config = dict(
    hop_length=160,
    spec_augment=False,
    vocab_size=59,
    encoder_mlp_ratio=4,
    encoder_inner_norm=False,
    text_encoder_norm='rmsnorm',
    eps=1e-08,
)
Rows from block 3 of the text encoder of a small contrastive audio-text model, named by matrix and row number. Rows with one number belong to one neuron. Each number is 50 + 12 x the weight over its row's rms, rounded and kept within 0 to 99. All counts start at 0.
After each neuron's rows are labels from the 100 texts, of 14848, where the neuron reaches its highest value: "fires on" is the input token at the peak. Only what is clearly more common there than usual is listed. The data: melodies that start on their tonic, played by one synthesised instrument. In brackets: how many of the 100.
# fc1: MLP up (text_encoder.blocks.3.mlp.fc1.weight, 1536x256), inputs 0-85
# fc2: MLP down (text_encoder.blocks.3.mlp.fc2.weight, 256x1536, transposed), outputs 0-85

fc1.290:61 41 72 31 41 59 44 45 50 58 71 47 58 75 65 40 77 28 60 59 49 48 55 45 27 49 53 21 67 49 51 54 42 50 57 66 48 48 64 42 53 67 32 51 72 53 48 58 48 15 52 40 53 61 53 39 55 54 51 44 48 50 51 36 58 56 68 47 53 40 50 71 48 35 68 52 58 61 47 57 50 60 46 51 53 40
fc2.290:52 41 45 50 46 48 47 65 34 49 69 44 69 59 65 46 52 63 66 56 48 48 58 94 27 53 56 40 56 37 53 74 35 44 50 46 51 71 54 58 49 92 32 46 74 52 27 48 55 27 60 53 48 45 57 42 49 43 49 25 52 46 46 38 60 57 58 47 62 29 64 55 54 51 50 41 50 63 54 47 46 34 56 50 47 32
fires on: "5" (100)

fc1.461:52 67 38 57 60 46 42 67 45 59 34 42 67 62 58 43 33 52 56 63 50 57 42 40 53 78 60 68 45 36 59 47 48 34 37 31 49 69 69 52 59 44 50 51 50 39 60 55 54 48 50 40 48 45 59 99 50 49 55 42 43 67 42 81 54 50 36 37 53 57 50 46 64 51 49 42 56 41 39 20 50 50 51 56 54 13
fc2.461:68 39 49 60 50 41 47 42 51 31 58 78 59 46 47 52 50 64 57 47 56 54 53 68 45 54 44 68 48 41 42 16 63 51 60 43 59 46 49 43 49 46 76 39 31 40 25 44 54 52 47 44 47 47 29 37 50 78 49 49 47 44 64 52 45 44 55 44 51 39 31 34 43 60 48 49 50 54 27 53 42 54 37 41 55 53
fires on: "f" (100)

fc1.245:51 31 46 27 61 57 50 47 35 53 47 49 25 55 47 38 50 47 50 48 50 47 57 58 49 47 50 26 25 62 71 66 42 38 27 52 46 33 50 33 50 84 57 45 63 65 51 51 31 67 51 43 38 49 49 48 46 31 46 47 44 55 89 51 42 42 43 52 55 48 51 52 32 64 52 50 54 50 62 62 44 46 63 48 66 74
fc2.245:53 38 49 31 61 49 47 48 38 32 45 51 29 50 53 63 28 55 53 59 53 50 49 66 40 51 58 48 20 42 72 60 27 51 40 53 59 36 52 38 68 51 50 61 44 58 39 55 52 70 47 50 40 49 53 13 28 49 52 49 58 56 73 55 53 74 38 41 60 49 47 33 30 49 44 45 31 51 45 53 60 50 63 44 33 64
fires on: "#" (74); "a" (19)

fc1.521:49 39 48 39 53 20 57 41 53 76 76 63 50 54 52 33 59 64 59 39 52 49 46 51 53 72 72 39 55 56 32 70 49 31 48 50 40 62 54 35 54 52 31 80 48 38 42 45 32 50 52 47 47 50 51 59 56 45 39 49 48 59 38 65 59 30 37 54 48 36 36 55 53 45 90 54 49 49 50 44 64 72 37 40 52 52
fc2.521:63 24 38 53 57 54 46 56 47 28 57 72 59 46 50 53 50 63 57 45 53 36 52 80 40 59 45 62 55 36 47 47 47 53 68 46 51 52 54 32 47 48 59 37 41 39 30 44 48 60 46 47 46 55 38 31 45 70 47 38 52 38 66 50 52 47 56 45 57 35 43 42 41 68 54 37 45 63 25 46 50 57 45 52 53 48
fires on: "5" (74); "c" (14)

fc1.728:57 39 55 64 54 61 42 25 49 22 53 50 53 39 34 56 44 50 48 52 49 50 49 52 37 45 41 48 58 58 46 43 52 48 50 53 53 45 40 50 40 43 77 61 38 60 46 34 50 56 46 60 36 66 39 30 80 48 58 57 42 31 55 32 38 54 70 50 36 47 53 54 56 47 45 48 56 60 50 92 49 43 49 48 50 49
fc2.728:39 69 50 51 50 53 52 53 54 69 48 27 46 51 50 46 49 37 45 52 51 52 47 24 55 43 54 32 56 65 54 73 47 45 37 52 37 51 49 58 48 54 31 56 56 58 74 52 51 41 51 51 56 53 63 61 53 19 50 57 51 55 33 49 52 51 45 58 45 64 60 65 63 36 49 66 56 43 80 44 53 39 60 63 50 48
fires on: "<end>" (85); "e2" (14)

fc1.536:63 32 49 27 54 41 59 45 54 52 41 32 54 45 45 58 62 48 70 33 48 54 49 50 47 33 40 57 50 54 56 52 30 37 28 48 56 50 49 58 53 69 57 51 48 33 60 47 39 63 52 52 53 55 63 47 49 39 40 47 54 49 54 59 52 60 50 62 46 26 59 67 20 46 51 71 51 61 49 53 53 53 50 25 51 62
fc2.536:67 35 38 36 68 57 42 51 34 21 42 58 49 51 60 55 23 54 55 55 50 32 42 64 30 57 48 54 28 38 71 48 41 64 64 76 56 42 57 52 56 58 57 59 32 47 38 57 70 70 56 52 43 47 54 08 20 52 47 44 57 59 60 50 49 74 53 38 72 51 39 33 10 54 57 38 30 63 34 51 56 48 63 47 49 59
fires on: "#" (56); "d" (36); "c" (8)

fc1.454:47 57 45 39 45 58 53 76 40 70 34 39 66 65 57 40 31 46 50 62 46 42 38 46 67 73 43 78 45 35 44 41 47 47 65 48 40 77 59 47 54 46 34 51 59 42 49 77 56 66 39 42 48 41 58 85 45 50 57 40 46 67 47 78 60 50 32 25 51 52 55 36 57 44 47 44 62 49 47 25 69 63 46 54 43 46
fc2.454:72 39 50 59 48 45 46 41 57 33 51 92 61 39 51 58 45 59 56 47 54 60 50 65 47 48 49 59 47 42 44 16 62 45 63 38 53 43 49 46 44 49 77 45 23 32 19 43 55 58 48 47 50 49 36 32 50 71 51 51 46 42 57 46 39 42 52 42 54 37 37 39 49 62 51 54 50 54 40 55 31 48 26 33 54 55
fires on: "f" (100)

fc1.572:60 21 51 34 32 54 50 48 35 56 55 44 56 70 66 51 80 23 56 57 52 62 70 58 14 49 51 14 49 35 51 61 41 46 49 86 44 51 58 47 54 76 32 49 61 50 36 45 43 47 50 52 50 69 68 49 47 51 40 35 60 71 71 43 54 41 66 57 64 34 38 75 33 33 64 56 57 52 45 50 54 60 52 48 47 56
fc2.572:63 39 41 45 52 50 48 68 43 35 57 53 52 52 70 57 48 72 66 59 48 36 47 92 25 54 55 40 40 38 69 64 33 49 55 53 50 57 50 49 50 68 35 56 50 52 22 51 57 62 57 50 46 46 51 12 33 44 51 35 69 53 53 43 64 68 50 40 69 44 50 53 30 45 55 25 36 64 51 49 53 43 68 42 38 47
fires on: "#" (55); "g" (45)

fc1.636:33 45 54 49 55 38 40 23 41 26 48 48 41 49 49 57 41 52 50 43 58 45 45 42 35 51 55 51 52 49 36 39 52 37 50 55 63 54 47 64 49 64 80 58 33 56 73 62 58 52 59 32 51 64 51 31 61 40 60 52 38 42 15 34 56 52 18 35 34 38 88 69 62 68 45 87 40 58 68 59 30 52 54 46 60 54
fc2.636:42 52 53 34 51 62 52 60 52 54 46 19 53 57 51 31 33 36 40 51 51 53 50 40 54 53 53 45 64 48 67 72 37 53 51 55 37 55 37 48 59 54 35 48 72 55 48 45 45 42 53 58 50 34 63 54 59 31 40 54 66 78 51 67 46 62 55 76 42 50 47 39 52 50 42 52 43 49 53 55 51 35 65 51 72 33
fires on: "5" (79); "d5" (12)

fc1.313:46 45 47 57 47 60 52 35 61 35 70 64 62 46 45 40 60 56 51 52 51 45 52 46 50 36 35 56 51 55 55 54 52 51 58 50 54 52 38 49 34 33 74 74 49 55 46 24 64 46 48 48 45 48 41 27 62 55 49 52 50 31 45 36 42 38 57 51 54 51 56 48 58 27 54 37 60 57 49 81 32 41 37 62 51 32
fc2.313:38 67 50 52 50 53 52 52 54 69 49 30 47 51 52 47 49 38 45 53 50 52 47 25 55 43 53 31 58 64 53 73 48 44 36 51 35 51 49 60 51 54 30 56 57 56 76 52 51 41 52 52 56 52 61 64 56 22 50 57 50 54 32 48 53 51 48 58 44 62 61 65 65 37 49 68 56 43 80 46 52 40 59 61 50 47
fires on: "<end>" (88)

fc1.353:49 57 32 56 61 35 42 69 45 73 46 27 66 79 60 36 34 48 59 58 54 54 36 40 62 88 51 64 38 39 52 46 44 32 35 36 56 73 72 51 51 42 47 51 53 49 62 75 52 44 31 33 51 36 62 91 47 47 50 41 49 68 36 75 64 48 32 37 50 55 49 42 58 53 53 46 55 34 44 40 49 52 39 58 48 18
fc2.353:68 40 51 57 49 40 45 41 54 29 53 77 62 44 48 54 48 63 55 47 54 52 52 71 48 50 38 62 50 43 43 13 57 49 60 42 60 50 52 45 50 47 82 44 29 40 28 46 55 52 47 44 43 49 35 35 51 81 48 47 48 39 62 48 46 45 55 41 51 36 38 37 47 64 46 50 49 52 29 54 37 51 32 37 55 54
fires on: "f" (100)

fc1.232:56 41 61 64 49 55 48 35 54 36 57 58 55 51 48 39 62 61 55 50 50 51 51 40 43 37 36 59 60 54 57 50 50 44 64 56 57 51 37 43 29 50 63 61 44 57 38 36 56 52 49 49 50 58 38 31 72 48 50 55 45 27 46 34 45 39 60 52 55 47 63 52 61 36 38 48 49 53 49 92 40 49 30 62 61 41
fc2.232:37 68 50 52 50 53 53 54 53 71 49 28 48 51 52 46 49 38 46 53 51 52 48 25 54 42 55 32 59 64 54 74 48 44 36 52 35 51 50 59 49 56 30 55 58 57 75 52 51 39 53 52 56 52 60 64 55 22 50 56 52 56 31 47 53 51 46 60 45 61 62 64 64 38 49 65 57 43 82 44 53 39 59 61 50 46
fires on: "<end>" (99)

fc1.708:59 57 50 44 60 49 55 54 51 49 46 45 29 60 47 47 52 24 51 60 28 60 56 48 50 51 51 25 37 40 41 50 34 42 23 44 45 68 51 44 65 70 26 50 36 51 60 65 17 51 69 46 41 45 55 63 08 32 51 58 51 55 39 56 57 35 62 44 42 44 51 61 45 78 51 48 51 47 42 46 68 51 66 54 51 44
fc2.708:69 32 40 44 54 42 46 49 48 22 48 76 52 49 52 58 38 72 56 50 55 43 48 74 49 57 57 53 40 33 61 44 47 51 63 54 61 32 50 40 52 45 62 49 39 42 22 53 53 82 44 39 45 46 47 16 47 62 50 51 53 51 50 53 52 59 44 35 61 42 43 35 26 56 52 45 38 52 33 60 47 57 51 38 45 65
fires on: "#" (68); "a" (32)

fc1.611:77 49 41 39 64 44 72 45 41 36 30 46 46 48 43 67 69 40 41 35 40 46 51 66 49 70 53 39 35 65 51 83 47 45 48 50 37 51 43 40 52 55 61 47 49 50 51 54 47 69 38 50 42 61 54 60 22 46 50 50 65 38 59 67 38 51 38 51 49 50 47 77 27 60 54 66 51 56 68 70 49 71 58 41 52 53
fc2.611:63 34 52 32 67 50 47 45 41 23 41 64 33 45 53 59 33 46 47 64 57 42 46 60 45 59 54 51 31 35 66 57 33 46 50 48 57 32 46 47 55 52 47 53 45 50 20 50 49 79 46 59 41 59 46 14 27 53 53 45 63 56 55 62 62 79 51 42 66 49 44 48 20 53 59 28 33 58 50 49 61 48 58 30 50 75
fires on: "#" (67); "g" (19); "d" (9)

fc1.281:63 40 71 31 43 58 50 50 47 63 71 45 66 77 72 40 89 36 60 58 46 50 55 48 28 43 51 12 62 47 50 62 35 50 50 64 49 49 65 36 53 76 30 46 66 57 47 55 41 27 53 42 62 59 58 37 53 52 50 42 48 50 52 37 63 47 68 53 52 41 50 77 39 47 63 53 55 58 42 51 50 59 48 55 52 42
fc2.281:54 40 42 50 47 49 47 66 36 47 70 46 67 61 70 47 52 68 69 57 46 47 55 96 29 49 54 39 53 40 61 74 32 47 53 50 49 69 54 54 49 87 34 47 66 52 25 44 55 31 67 53 50 47 53 38 47 38 51 24 52 47 46 42 60 57 58 48 67 28 62 56 52 50 50 38 48 64 54 49 47 34 56 48 47 32
fires on: "5" (100)

fc1.288:42 59 47 46 45 89 62 36 41 71 36 59 35 54 51 50 14 50 47 55 51 49 41 49 56 55 55 47 48 37 44 60 58 45 54 47 49 64 43 59 50 50 51 54 46 42 37 55 64 51 68 23 36 45 52 70 48 49 60 40 47 58 55 85 49 39 41 56 39 50 41 34 71 56 51 49 51 44 67 25 44 49 32 53 44 59
fc2.288:68 40 56 54 54 52 48 44 49 27 57 73 62 32 50 56 49 59 59 42 46 56 62 61 38 68 50 58 47 32 34 17 53 42 61 50 57 49 45 42 61 52 75 48 42 45 29 47 43 56 31 53 47 59 33 40 43 89 51 45 42 44 58 41 41 37 58 46 55 34 38 47 50 66 56 52 38 49 18 62 37 58 42 36 64 66
fires on: "5" (85)

fc1.667:47 46 44 50 55 64 53 36 58 30 53 51 69 40 34 57 46 42 45 52 52 50 40 55 50 38 34 53 40 66 51 45 65 63 50 51 50 58 33 52 48 20 78 65 44 57 46 31 59 63 33 61 41 54 41 41 59 53 63 59 51 52 56 38 36 60 58 50 49 50 49 50 57 52 51 42 54 52 47 60 46 41 48 54 40 47
fc2.667:38 69 51 51 51 54 52 50 54 68 48 30 42 52 49 48 50 35 43 52 50 51 46 22 55 44 53 29 56 65 51 72 48 45 37 52 38 51 49 60 49 53 31 56 55 58 74 51 51 44 51 53 55 53 63 60 55 23 50 58 51 52 33 49 52 52 48 56 43 64 59 66 64 35 48 68 57 44 79 47 53 42 60 61 50 50
fires on: "<end>" (93)